A small multi-label audio tagger, trained from scratch: batches of 128.
Rows from block 2 of a small multi-label audio tagger, named by matrix and row number. Each number is 50 + 12 x the weight over its row's rms, rounded and kept within 0 to 99. All counts start at 0. After the name is the row's rms in percent of the matrix's.
After each channel's rows are labels from the 100 clips, of 14976, where the channel reaches its highest value: "lies over" is the class under the peak. Only what is clearly more common there than usual is listed. The data: melodies that start on their tonic, played by one synthesised instrument.
# conv: width-5 conv, dilation 2 (model.blocks.2.conv.weight, 384x384x5, each kernel summed), inputs 0-191

conv.218 102:48 50 51 51 30 41 35 38 71 46 69 42 60 62 43 52 49 55 59 44 40 55 69 39 28 77 39 46 37 50 58 57 29 51 51 50 31 66 67 48 36 38 66 49 80 77 45 49 67 44 37 54 42 41 55 40 51 41 44 42 55 47 40 51 59 32 51 75 47 75 49 46 61 67 44 60 53 45 50 78 67 56 43 52 53 57 48 64 45 50 44 66 69 56 38 34 43 33 38 50 49 42 67 38 40 35 30 28 48 50 25 55 40 38 40 66 43 22 32 53 62 59 66 50 73 55 64 71 54 42 58 60 53 48 37 79 37 33 56 52 56 53 47 72 53 46 36 35 43 63 43 55 52 44 33 72 45 48 59 46 53 52 44 52 69 35 49 39 51 34 33 65 47 39 47 58 59 69 63 25 67 28 40 39 52 37 57 42 55 45 66 38
lies over: A#4

conv.305 098:45 50 64 56 47 27 12 40 58 50 58 55 67 40 32 65 57 60 43 44 57 57 56 46 52 50 59 61 61 48 59 23 43 62 43 46 35 59 40 54 53 47 69 39 44 33 38 61 51 69 70 34 37 47 48 34 33 41 47 44 46 49 36 62 52 40 36 38 39 45 55 36 63 55 47 43 44 64 46 39 53 38 58 26 57 42 44 48 59 45 52 37 46 38 58 63 45 43 70 58 42 64 44 45 61 55 55 37 27 56 53 45 30 61 51 43 45 43 54 64 56 63 45 36 40 57 48 52 41 51 22 45 47 53 44 61 26 42 40 58 82 56 73 60 56 36 58 42 62 51 33 47 45 56 53 50 37 37 46 43 32 67 58 54 60 34 53 54 36 39 51 66 49 39 40 60 34 52 71 49 40 42 55 52 37 64 53 34 32 70 44 34
lies over: no note

conv.276 094:68 46 40 42 33 52 78 72 34 48 32 36 55 57 38 56 57 86 41 40 66 53 48 61 45 63 60 81 61 63 46 58 83 46 55 19 45 36 61 46 77 49 65 48 52 53 74 72 55 63 55 57 56 51 56 51 48 35 64 49 47 36 32 53 51 51 57 42 47 58 37 63 54 60 21 62 40 66 52 50 66 42 60 58 39 61 54 41 40 39 49 64 56 60 60 64 47 51 72 50 58 40 56 53 54 51 51 55 61 48 47 40 50 54 39 69 49 48 44 44 51 55 57 53 49 53 49 45 39 46 47 52 69 45 43 49 56 53 58 36 46 53 36 50 49 43 76 68 62 43 62 57 52 47 44 46 47 39 46 30 49 56 64 66 68 50 14 64 62 28 36 50 58 37 49 43 59 52 49 41 55 37 39 24 72 45 50 43 80 72 65 53
lies over: D#3

conv.90 094:42 47 49 46 38 39 56 38 39 51 69 56 61 54 30 45 60 42 53 57 46 45 62 60 44 48 61 47 57 39 36 61 54 42 53 55 25 63 69 62 51 56 46 41 54 60 70 45 26 44 54 39 49 57 67 63 57 42 43 53 46 39 55 50 39 41 50 40 37 45 57 70 65 51 67 42 48 58 69 53 41 55 47 33 58 56 51 64 44 67 80 51 56 52 49 42 43 51 43 44 61 58 49 50 43 38 68 42 42 47 49 71 37 40 42 55 37 56 55 44 30 23 45 44 39 59 40 51 74 42 69 43 39 78 24 49 27 46 42 54 51 46 61 61 59 50 64 58 40 45 75 43 31 52 26 43 56 53 60 29 51 35 56 72 74 45 31 63 40 56 51 37 58 45 48 21 39 51 36 49 43 61 55 46 42 51 58 53 36 66 48 70
lies over: D#5

conv.26 102:56 85 50 63 41 68 44 53 53 56 37 44 54 52 45 53 24 48 53 43 64 30 28 57 31 58 59 55 55 64 65 28 60 51 52 52 57 59 57 38 47 77 47 38 59 43 37 42 63 49 43 56 72 36 45 48 49 39 55 33 44 53 64 62 39 47 57 52 31 58 53 44 62 60 78 44 35 31 49 37 43 49 55 50 47 74 34 43 56 55 75 72 56 67 40 75 37 54 42 59 65 39 63 47 50 60 59 53 51 49 66 46 41 57 66 46 69 55 56 45 55 53 35 38 49 54 63 64 59 31 45 59 41 37 61 36 50 27 37 52 33 49 52 57 65 38 55 50 44 42 50 37 52 67 47 49 55 49 33 37 35 59 34 60 38 52 55 49 33 53 49 69 29 61 26 22 53 48 58 68 47 44 54 61 45 52 56 48 45 47 75 45
lies over: F4

conv.316 098:56 40 41 63 44 27 46 71 66 37 56 58 54 57 48 46 48 45 54 43 61 30 47 33 46 68 48 61 58 50 45 18 43 54 65 65 64 50 30 40 23 59 51 46 67 63 56 50 34 44 56 54 56 40 36 11 75 39 47 55 42 44 41 59 32 56 57 50 45 44 38 36 38 66 40 31 69 43 35 55 53 52 57 42 52 47 65 34 60 51 56 57 33 43 34 60 50 52 65 39 68 54 58 68 29 39 44 50 61 54 39 74 35 45 82 64 33 63 46 72 51 26 40 39 72 35 44 72 46 44 44 38 62 52 31 52 38 38 43 66 52 48 49 61 55 69 59 36 46 26 78 70 30 56 42 40 59 56 47 34 59 58 40 39 73 71 57 77 26 55 42 68 22 36 51 36 38 69 54 45 56 33 50 45 40 69 47 55 44 59 51 42
lies over: A#4

conv.44 096:62 60 37 43 58 39 46 28 56 62 55 72 51 47 69 73 49 64 67 29 58 43 36 42 66 48 44 66 41 44 42 51 48 59 50 64 38 56 49 51 78 55 58 31 45 58 51 52 40 25 64 61 44 31 44 63 44 66 68 81 55 42 51 40 48 54 44 49 39 62 44 71 38 60 57 61 66 67 66 33 71 42 34 67 58 26 53 40 58 63 68 34 24 64 45 55 50 52 48 41 33 41 51 44 51 40 49 49 47 31 45 52 29 45 62 43 49 51 44 60 41 54 40 37 49 41 52 44 68 68 21 47 50 50 40 61 42 32 40 57 51 47 57 57 37 52 43 63 44 61 51 52 50 41 52 52 49 60 50 56 24 60 35 27 58 50 29 40 47 34 37 40 65 52 58 60 51 48 63 27 56 34 29 61 68 68 74 56 59 38 37 43
lies over: C#5

conv.124 102:58 46 51 51 23 48 42 44 34 42 51 53 37 51 46 58 56 39 51 49 47 71 56 41 62 49 51 65 55 59 36 39 52 55 68 35 39 53 29 65 35 64 37 59 66 43 50 65 33 47 47 52 43 38 37 44 31 48 66 40 48 56 40 54 63 32 40 51 54 53 45 61 34 70 39 58 34 56 64 44 54 53 53 63 38 56 69 92 31 65 44 64 58 57 43 47 49 69 50 58 37 32 62 37 45 54 56 48 51 29 31 46 63 42 58 50 58 51 42 68 55 49 42 44 58 34 49 63 62 53 58 49 42 49 58 53 60 54 32 50 39 29 78 65 50 42 69 54 60 55 35 57 63 49 33 68 74 57 48 42 37 66 61 48 47 39 65 61 54 60 63 33 49 41 47 41 42 37 50 70 59 38 74 33 41 35 50 34 53 39 65 32
lies over: A#4

conv.25 102:42 31 48 34 59 32 22 45 38 52 55 34 39 36 48 56 49 47 61 34 45 50 16 59 43 41 39 43 54 76 59 75 37 55 58 44 54 37 52 61 73 45 61 38 56 40 59 44 48 54 47 37 44 52 63 49 33 53 61 40 47 46 53 68 43 50 58 50 52 63 47 62 32 32 55 32 67 51 62 61 23 41 56 38 35 56 46 53 55 52 62 46 60 40 45 56 52 30 52 44 52 69 34 44 44 67 56 72 53 45 61 47 44 42 50 65 47 36 37 51 47 62 60 55 30 49 50 37 42 44 36 36 66 40 43 55 53 61 46 65 62 61 49 35 50 51 47 41 63 62 53 50 56 40 60 58 13 40 51 48 72 39 48 51 56 50 51 60 29 70 34 43 58 67 79 42 62 89 43 58 61 62 48 47 52 47 36 34 53 70 47 59
lies over: B2

conv.360 098:29 59 61 66 44 42 32 41 57 45 49 34 74 42 57 51 52 36 32 55 32 42 68 45 39 51 70 59 55 62 50 58 33 58 32 36 52 50 39 50 35 57 60 46 32 20 32 46 41 24 59 48 52 39 42 20 36 59 50 23 74 37 44 53 48 59 44 54 67 62 23 40 54 38 65 55 19 24 49 34 36 30 44 51 53 26 62 41 71 60 46 56 44 55 40 67 45 65 31 73 36 56 54 35 68 46 38 56 41 41 66 58 58 39 52 46 58 57 50 46 43 38 36 59 59 51 31 53 70 23 41 48 55 52 53 56 66 34 60 41 62 34 35 49 54 45 45 40 62 69 29 44 33 46 69 43 50 37 35 41 75 45 56 52 37 34 39 48 66 54 62 63 42 45 64 46 73 54 46 45 47 52 51 55 30 73 62 58 50 41 54 39
lies over: no note

conv.281 112:44 47 48 50 40 55 43 63 51 50 49 41 53 53 76 56 44 51 55 52 50 41 29 33 57 62 66 41 78 65 58 44 55 52 50 39 54 39 44 72 51 63 54 60 49 51 47 68 46 40 37 61 58 35 70 40 49 51 52 62 55 52 47 52 52 51 45 50 33 44 80 63 32 29 46 48 52 46 40 23 56 60 39 63 45 41 56 39 36 58 54 65 44 60 60 52 42 24 37 39 29 37 42 52 52 64 39 40 48 49 51 75 33 59 50 44 42 42 69 46 34 38 51 60 32 60 24 38 63 39 49 69 54 53 61 67 49 47 72 55 62 39 49 44 48 66 50 68 48 35 37 34 72 59 61 49 60 42 60 59 64 63 40 63 59 45 37 56 49 48 52 67 51 38 53 58 28 44 46 57 58 48 58 55 39 50 58 44 48 43 46 40
lies over: D#5

conv.12 094:51 44 61 47 45 42 46 29 68 53 41 52 75 53 37 61 64 47 33 34 23 49 36 36 52 57 54 48 26 45 53 47 46 53 57 45 64 44 30 24 44 51 35 63 45 38 50 55 43 51 52 55 48 52 75 41 44 62 45 75 67 63 57 54 55 50 44 44 65 59 52 67 58 43 51 45 67 36 47 40 36 61 42 54 42 53 40 43 34 23 34 34 44 69 47 75 58 88 59 46 40 45 49 56 76 42 53 43 39 54 56 61 55 32 41 40 47 62 41 44 42 56 49 54 58 61 57 68 63 69 65 31 49 42 66 50 39 45 36 46 51 50 53 62 70 47 42 41 40 45 71 52 53 59 67 42 42 56 29 47 83 58 60 44 53 38 42 51 59 67 65 57 69 63 47 52 69 18 53 51 24 55 39 52 33 64 63 54 50 35 59 39
lies over: no note

conv.190 099:57 48 51 58 61 50 38 38 63 45 48 43 38 43 40 39 58 64 64 59 47 46 56 31 44 69 37 63 54 48 19 35 41 45 56 42 62 69 62 67 34 47 52 41 50 34 30 53 40 52 54 58 46 56 52 37 37 54 42 59 32 41 68 44 33 48 60 55 52 46 20 86 47 46 38 60 51 62 66 49 20 74 52 16 52 43 52 58 29 58 57 37 41 54 41 53 36 57 38 52 39 25 54 48 67 75 59 52 54 46 45 31 49 47 63 37 30 74 42 54 68 52 63 69 75 49 53 46 37 47 34 52 52 41 39 45 51 71 44 53 69 60 56 47 39 68 54 38 64 48 47 30 46 41 73 50 47 62 70 47 43 52 40 57 59 42 43 26 46 50 43 35 74 51 51 39 41 50 53 39 64 48 48 47 45 36 50 59 35 69 63 66
lies over: A#4

conv.358 108:37 44 63 35 48 41 52 52 53 45 55 27 70 70 64 54 48 45 35 72 36 54 49 43 62 42 44 35 29 49 63 47 51 50 25 71 50 63 67 37 66 39 55 44 50 58 43 47 60 60 52 52 68 18 54 77 49 51 64 40 44 57 31 54 56 42 49 52 37 49 37 34 43 63 53 70 45 47 41 61 44 36 45 48 73 41 69 69 53 57 36 45 55 71 26 49 46 44 56 53 46 48 48 48 69 47 41 50 54 49 57 59 45 39 68 63 77 60 59 68 67 37 58 36 58 48 74 36 60 59 43 54 64 54 48 68 53 33 51 52 57 27 42 37 56 54 41 27 46 52 75 60 59 56 62 69 31 69 44 35 54 68 57 52 40 43 48 81 45 59 43 28 58 59 58 39 50 60 41 37 56 65 52 43 32 37 36 40 68 55 31 27
lies over: C#5

conv.260 093:41 49 37 55 48 60 45 39 55 45 50 42 70 65 60 48 58 55 68 52 59 42 60 31 59 45 60 43 76 64 66 50 34 56 43 56 61 57 50 38 47 51 61 41 71 65 56 46 73 52 59 39 67 57 26 20 48 22 61 27 50 47 43 47 62 53 52 53 45 35 57 48 73 49 38 50 34 54 25 51 42 70 59 22 32 45 32 48 61 46 51 56 49 46 42 43 40 47 34 45 55 54 40 45 66 36 62 30 52 28 46 53 48 60 49 65 62 42 90 66 48 52 53 34 71 40 41 39 45 63 33 72 55 50 29 48 38 55 49 45 44 66 57 52 50 62 57 70 59 57 67 40 68 39 62 54 52 24 69 65 47 62 63 58 82 24 69 56 58 61 58 44 49 57 67 65 47 47 51 37 46 39 50 48 59 62 40 43 35 54 62 62
lies over: no note

conv.93 093:50 61 48 51 42 50 60 41 54 42 47 47 35 37 59 44 54 44 55 72 54 49 19 46 59 53 39 48 55 46 49 49 59 60 68 40 52 44 51 59 44 53 53 29 52 38 47 82 29 56 65 51 48 61 44 31 44 46 63 54 50 56 30 39 50 57 64 49 52 59 58 42 52 67 56 29 63 52 51 29 77 62 64 51 47 48 49 44 58 65 48 57 39 61 47 48 44 71 54 35 38 57 50 52 74 39 58 44 70 52 44 57 53 58 36 61 33 63 29 45 35 58 34 49 27 40 54 47 62 58 32 30 50 61 43 51 54 39 47 51 70 48 30 49 48 51 42 54 35 36 29 49 46 54 29 67 65 38 24 55 38 83 45 62 55 33 56 30 49 40 59 69 60 63 54 48 62 34 46 47 49 67 64 28 63 42 51 40 53 42 40 53
lies over: F4

conv.205 102:68 56 52 63 54 34 58 38 45 60 51 38 57 69 58 51 45 55 58 61 59 59 53 39 51 46 63 68 59 35 66 50 60 33 36 56 58 44 49 36 57 52 52 55 56 45 57 39 49 70 64 37 37 36 49 44 64 38 68 40 67 78 46 58 51 54 47 70 82 46 39 67 46 41 43 43 40 45 63 62 45 46 54 69 58 56 59 26 54 39 59 41 55 52 56 36 52 51 55 50 47 57 93 29 54 53 39 57 67 33 20 33 44 44 61 37 64 66 34 44 43 26 63 53 39 22 45 52 41 49 56 46 44 35 36 54 67 64 62 50 69 35 45 51 37 41 64 54 79 51 41 57 44 32 55 62 56 39 45 52 57 54 52 58 23 42 60 62 39 46 77 47 60 19 71 58 58 76 63 33 40 56 45 63 50 38 47 47 56 36 67 58
lies over: E4

conv.374 102:48 42 41 84 38 60 56 35 40 76 40 46 30 66 54 52 67 44 52 57 70 67 65 69 50 48 46 60 38 48 47 57 63 59 41 54 51 44 53 43 61 64 53 19 43 49 53 55 45 53 48 59 65 36 51 55 39 50 48 48 39 40 65 29 29 64 43 64 53 53 53 43 31 35 40 37 58 68 61 44 45 57 36 47 51 48 32 31 68 13 56 28 51 34 45 22 67 60 49 59 49 69 41 48 39 32 47 61 48 40 58 74 44 49 38 57 50 51 38 38 47 55 42 42 37 48 39 65 37 64 49 60 37 49 68 52 35 43 52 48 39 46 57 56 52 35 42 52 57 53 44 56 44 50 49 43 28 53 59 61 51 61 76 41 53 49 41 43 49 68 53 63 46 49 44 44 40 41 30 51 51 33 61 40 64 37 33 35 37 44 63 54
lies over: C#5

conv.272 104:54 77 74 40 38 32 65 29 52 40 39 31 49 44 68 39 57 41 57 51 44 40 33 39 52 46 42 60 67 61 60 56 46 49 41 35 41 53 54 46 48 59 35 41 37 47 49 60 38 58 34 63 14 48 42 41 65 38 45 39 46 56 55 58 57 51 36 57 49 57 48 58 55 54 34 60 41 45 12 60 55 55 62 58 75 22 62 57 40 69 45 47 63 52 44 47 51 50 51 63 52 53 61 50 45 46 62 61 38 46 70 62 41 57 61 71 54 47 45 42 54 48 63 37 48 73 38 63 63 40 38 48 49 40 51 14 44 55 51 59 58 44 64 36 57 37 51 28 42 53 56 24 58 22 55 66 51 49 48 42 54 46 22 71 52 49 49 49 73 66 72 54 56 38 68 44 48 68 57 64 28 48 30 64 68 73 56 53 61 37 39 38
lies over: no note

conv.10 104:53 52 43 35 46 38 30 52 67 63 56 24 55 54 55 44 89 57 52 47 49 53 57 34 31 57 52 50 47 55 58 45 36 60 54 66 62 69 49 53 65 74 42 52 56 50 75 61 57 39 41 62 59 58 43 35 57 51 58 47 43 62 61 71 20 45 35 59 31 67 44 39 43 47 55 47 24 56 47 45 42 36 50 44 29 56 34 52 30 68 55 44 33 40 47 57 38 69 52 64 55 51 50 50 43 59 62 63 50 53 79 58 41 66 73 45 41 28 44 47 55 45 44 53 60 50 40 35 50 37 43 51 61 46 32 40 52 49 42 65 59 48 53 59 51 45 59 70 68 46 42 35 72 63 60 59 50 57 51 45 64 46 64 44 51 32 46 51 46 31 77 45 47 33 54 51 49 51 69 48 60 63 32 47 58 61 55 48 40 43 41 55
lies over: D#3; D#5

conv.160 109:55 59 43 46 53 55 58 48 48 36 36 29 63 49 39 78 34 63 64 39 38 35 52 59 26 63 57 55 38 42 42 29 57 39 48 55 44 43 28 61 50 67 39 27 31 46 47 56 52 44 64 60 64 50 39 34 47 55 77 41 67 44 43 53 78 42 42 56 51 38 47 61 40 61 70 26 67 29 45 49 36 49 39 43 35 52 55 57 32 58 55 60 41 36 36 29 54 86 54 52 43 49 56 41 51 61 45 44 48 47 61 47 43 40 36 58 67 54 51 52 69 45 63 42 60 36 64 44 53 58 68 38 59 55 42 61 45 56 47 27 59 58 39 54 41 50 35 44 59 54 48 52 36 53 56 50 40 50 56 47 33 57 45 61 57 47 50 70 55 50 75 44 44 40 51 31 44 74 37 35 49 51 50 35 73 46 47 57 67 69 61 37
lies over: E4

conv.138 104:70 35 51 62 44 22 25 57 45 30 52 67 65 43 39 69 31 37 52 57 64 37 31 36 46 60 45 45 66 66 47 41 51 36 66 33 44 47 34 79 58 70 51 53 45 60 47 40 37 62 18 52 38 41 46 50 35 54 50 48 52 19 54 39 61 67 55 50 40 59 50 58 66 54 27 56 52 50 48 56 37 55 64 52 50 48 93 64 39 51 35 58 66 53 36 39 41 60 47 42 50 42 40 57 56 62 56 39 69 50 48 51 62 59 53 56 54 57 45 50 47 53 51 56 67 36 43 35 38 23 64 50 64 45 44 42 20 49 65 52 58 33 44 47 40 60 56 35 42 41 75 40 48 46 54 48 41 67 46 57 68 56 38 41 57 67 49 42 40 53 36 54 59 51 53 42 49 18 50 50 55 50 36 61 42 56 56 42 45 37 61 65
lies over: A#4

conv.317 101:40 54 62 52 31 36 42 54 67 35 45 56 31 43 43 46 72 46 42 36 57 47 66 30 36 42 52 44 73 48 59 73 37 73 39 38 50 66 37 44 35 59 53 79 39 46 25 32 45 61 69 43 47 55 30 40 42 57 55 46 56 45 60 59 68 40 30 15 47 48 71 46 49 44 36 51 63 38 51 42 45 17 51 47 43 49 84 62 51 55 53 39 43 68 47 61 41 69 47 39 57 32 40 76 42 50 35 41 67 58 50 67 48 31 19 59 69 33 51 38 48 36 34 52 47 64 32 71 62 62 54 36 57 68 51 46 50 36 53 60 52 40 63 39 65 49 52 38 55 49 34 53 33 63 34 44 64 58 56 65 57 38 54 42 53 66 63 63 43 49 51 51 43 55 58 55 54 54 61 23 79 70 52 36 38 66 41 68 38 33 60 55
lies over: D#3; D#4

conv.86 099:66 37 62 65 48 49 47 46 54 45 37 47 46 52 53 46 35 69 43 44 55 47 43 64 35 51 43 47 74 41 82 55 54 57 53 61 47 39 63 63 48 28 44 49 60 57 47 31 37 55 50 59 56 47 47 46 44 44 22 42 41 79 35 43 53 55 48 22 55 48 49 74 51 52 68 39 25 45 59 51 58 34 66 39 38 58 52 63 41 37 67 53 56 42 59 46 42 67 15 46 70 60 40 52 62 27 49 64 27 51 36 59 55 74 27 67 48 58 47 38 56 59 33 46 47 40 41 68 52 47 47 61 48 48 59 44 57 59 49 41 48 41 49 53 48 37 38 29 37 51 41 66 55 28 33 44 62 42 38 77 54 57 56 72 75 36 45 44 55 64 57 24 48 55 46 57 37 70 40 31 40 50 47 34 63 47 31 65 73 41 48 31
lies over: C#5

conv.303 108:62 42 37 67 57 54 35 49 35 50 56 51 66 57 39 71 49 28 59 47 38 70 53 61 60 52 40 56 25 70 72 51 38 31 40 51 50 80 43 58 59 63 49 74 62 72 63 44 34 64 63 45 35 38 62 72 44 23 48 59 57 59 45 51 50 46 62 58 49 68 43 52 40 80 55 54 44 23 50 40 37 33 33 33 47 63 67 61 48 68 33 44 43 35 42 32 48 41 54 60 54 53 38 47 62 46 64 53 57 42 34 67 31 33 46 30 57 41 47 44 35 41 33 36 31 59 45 40 52 42 34 24 55 66 45 37 41 46 63 45 47 59 36 54 34 36 30 51 25 57 48 36 28 47 47 48 33 39 57 58 52 38 42 39 47 38 72 35 55 37 70 49 57 65 72 51 65 41 49 58 48 49 47 54 27 40 18 60 53 52 60 74
lies over: F4

conv.231 106:43 71 45 60 54 55 45 50 44 68 43 38 54 62 72 40 40 63 38 69 34 61 34 45 42 45 54 52 64 46 37 48 57 49 36 28 26 51 55 63 46 33 46 51 39 55 43 53 49 58 68 35 36 47 44 54 50 50 44 53 49 39 42 41 38 34 51 52 42 64 42 63 62 49 66 51 51 41 37 31 44 54 42 52 68 53 47 75 36 44 61 40 65 49 45 24 58 45 57 36 45 42 70 54 41 54 43 49 59 50 64 50 43 66 44 34 94 55 23 73 66 48 45 64 59 41 44 23 85 49 65 38 46 44 53 71 60 57 48 73 26 69 33 45 71 39 54 57 51 68 57 40 66 46 49 49 47 73 29 26 55 46 27 54 47 48 24 41 56 39 55 59 48 41 59 48 58 50 64 41 30 45 65 62 30 53 56 65 44 45 63 42
lies over: A#4

conv.297 093:58 45 46 59 68 37 34 37 32 55 48 58 63 64 51 44 24 57 68 35 45 57 33 37 47 71 58 51 68 59 75 51 57 50 37 59 46 38 64 57 65 35 51 31 54 61 42 48 64 69 41 33 47 50 42 32 52 56 60 43 66 48 39 65 41 51 44 52 66 46 20 40 52 44 30 36 36 49 71 54 56 33 52 41 44 49 62 42 38 55 78 57 54 21 42 80 59 36 55 47 74 53 56 49 51 61 49 72 46 45 58 56 46 53 34 44 44 47 58 25 46 42 24 55 63 72 66 57 57 47 25 53 58 45 54 59 31 40 46 56 36 61 51 34 44 49 54 54 51 59 66 53 63 39 48 66 72 53 56 54 51 60 68 34 55 59 58 54 35 46 67 43 46 42 51 48 46 63 42 55 51 49 69 61 36 24 35 47 68 42 47 56
lies over: no note

conv.261 093:60 65 52 42 57 50 55 55 48 53 46 34 53 67 63 53 55 49 64 55 43 44 57 45 45 66 57 41 40 17 64 57 34 34 50 63 46 67 40 75 40 57 46 61 52 56 54 45 56 34 78 46 44 38 47 45 30 54 53 41 27 35 49 61 47 63 73 57 65 87 43 39 56 54 59 51 48 43 49 47 60 38 43 38 67 64 54 66 50 46 64 65 71 52 50 63 59 61 64 43 34 51 64 36 45 44 32 39 68 67 45 51 48 51 38 40 63 65 52 46 57 42 43 69 35 33 56 43 25 61 56 62 73 47 63 43 40 51 48 44 53 49 35 54 43 40 66 26 38 26 47 30 78 51 46 38 53 51 52 47 50 62 34 46 67 43 39 57 42 39 68 46 20 53 44 76 53 61 74 81 60 27 19 52 57 45 59 60 59 53 53 54
lies over: D#5

conv.337 110:40 48 51 30 53 26 53 53 56 32 64 52 55 49 42 42 43 54 37 45 61 55 38 39 41 44 51 47 47 55 51 65 55 40 50 54 35 56 25 48 68 64 57 69 62 50 53 54 43 52 58 30 39 38 50 27 57 65 52 46 44 43 38 41 72 35 70 35 59 61 44 43 48 51 44 47 60 66 43 54 42 58 60 51 18 53 25 61 46 54 52 57 47 35 43 70 56 73 49 42 34 55 62 59 47 59 42 59 54 58 65 47 48 44 49 56 68 43 36 74 46 72 39 48 33 50 64 46 61 65 32 35 47 61 61 18 61 56 69 49 39 51 60 54 51 50 63 33 60 31 44 83 15 52 64 41 48 57 53 61 49 44 40 75 41 51 71 52 58 43 69 36 55 31 45 50 48 56 42 44 53 50 60 44 38 50 68 68 50 59 48 43
lies over: F4

conv.212 097:36 28 42 40 44 25 38 53 55 49 52 34 48 54 57 31 51 59 58 28 62 69 62 62 51 51 49 28 45 79 44 46 48 51 53 45 45 63 49 45 82 36 55 61 37 40 67 53 55 57 52 51 55 68 52 44 55 47 54 56 56 55 66 47 37 44 54 56 42 59 44 35 61 58 64 52 69 55 48 52 30 49 60 48 71 59 41 55 43 46 56 52 27 18 43 54 57 49 51 42 58 33 66 45 59 31 47 49 49 42 35 54 30 59 53 32 44 54 40 41 40 47 40 36 49 50 57 66 52 26 40 45 47 68 40 36 56 51 56 39 70 54 66 60 50 40 10 56 50 57 66 37 51 63 70 50 35 48 44 53 52 42 18 41 61 51 74 60 53 57 28 47 51 64 34 53 77 33 77 57 57 62 53 51 57 51 54 50 57 55 41 69
lies over: D4

conv.11 091:24 48 55 50 53 54 62 51 59 35 33 54 68 55 43 33 76 53 48 66 49 60 52 38 45 36 55 59 36 34 57 47 53 46 55 51 61 78 43 58 52 39 78 45 43 58 44 50 36 64 67 64 63 69 44 40 55 44 40 49 58 49 33 68 37 38 49 60 72 40 73 40 52 63 54 50 62 58 42 72 46 52 57 56 62 27 60 33 59 47 58 59 58 45 69 32 29 33 37 42 42 49 73 69 54 36 25 33 70 57 54 40 51 47 49 58 35 56 64 44 38 51 67 52 62 51 46 34 63 76 44 82 43 39 54 44 37 30 39 49 30 29 54 50 51 57 47 49 64 51 47 51 51 48 59 61 68 41 35 57 46 78 46 47 50 31 48 60 49 41 50 48 27 67 42 47 45 56 44 33 59 45 70 71 46 51 43 68 51 51 27 63
lies over: no note

conv.313 107:73 64 51 48 59 24 49 41 41 51 38 52 54 61 41 40 45 49 34 42 53 48 42 48 30 39 52 37 61 36 63 42 52 33 49 49 70 51 52 47 44 62 41 48 44 49 54 57 36 58 38 48 50 37 47 40 46 51 39 60 76 59 59 44 59 54 56 36 54 34 58 57 53 43 20 44 49 42 30 55 49 52 60 35 39 50 30 45 43 57 25 66 38 56 31 48 42 49 50 38 46 41 52 50 50 66 58 54 52 39 66 64 37 28 34 45 37 70 57 42 41 61 77 54 48 30 64 46 53 32 52 34 66 53 43 38 59 47 39 38 53 52 86 44 56 61 52 66 47 37 42 63 44 55 65 63 55 52 47 49 66 61 64 50 51 59 40 55 55 70 41 50 39 38 53 52 47 51 51 48 49 53 82 40 29 40 54 41 44 57 58 49
lies over: A#2

conv.298 104:40 46 53 60 49 61 42 49 68 65 30 50 67 45 44 54 65 34 65 20 36 45 40 45 37 43 56 55 31 33 35 42 48 46 27 66 49 32 36 80 39 46 74 58 45 69 43 45 52 43 51 55 38 34 52 48 31 49 54 49 67 51 52 43 52 49 22 38 39 50 47 50 42 72 47 38 36 51 29 65 81 52 29 52 26 55 55 71 58 34 46 60 48 57 49 55 50 55 32 65 67 33 55 50 61 50 21 53 47 63 55 51 64 39 36 59 28 47 66 51 55 27 55 58 49 52 76 29 29 51 41 30 58 63 50 48 67 57 71 53 42 34 35 48 49 43 62 53 53 60 62 52 39 45 36 50 57 62 40 34 48 72 41 42 72 60 49 74 58 46 55 48 61 38 42 26 54 41 59 63 42 38 50 63 31 50 47 50 35 48 54 25
lies over: D4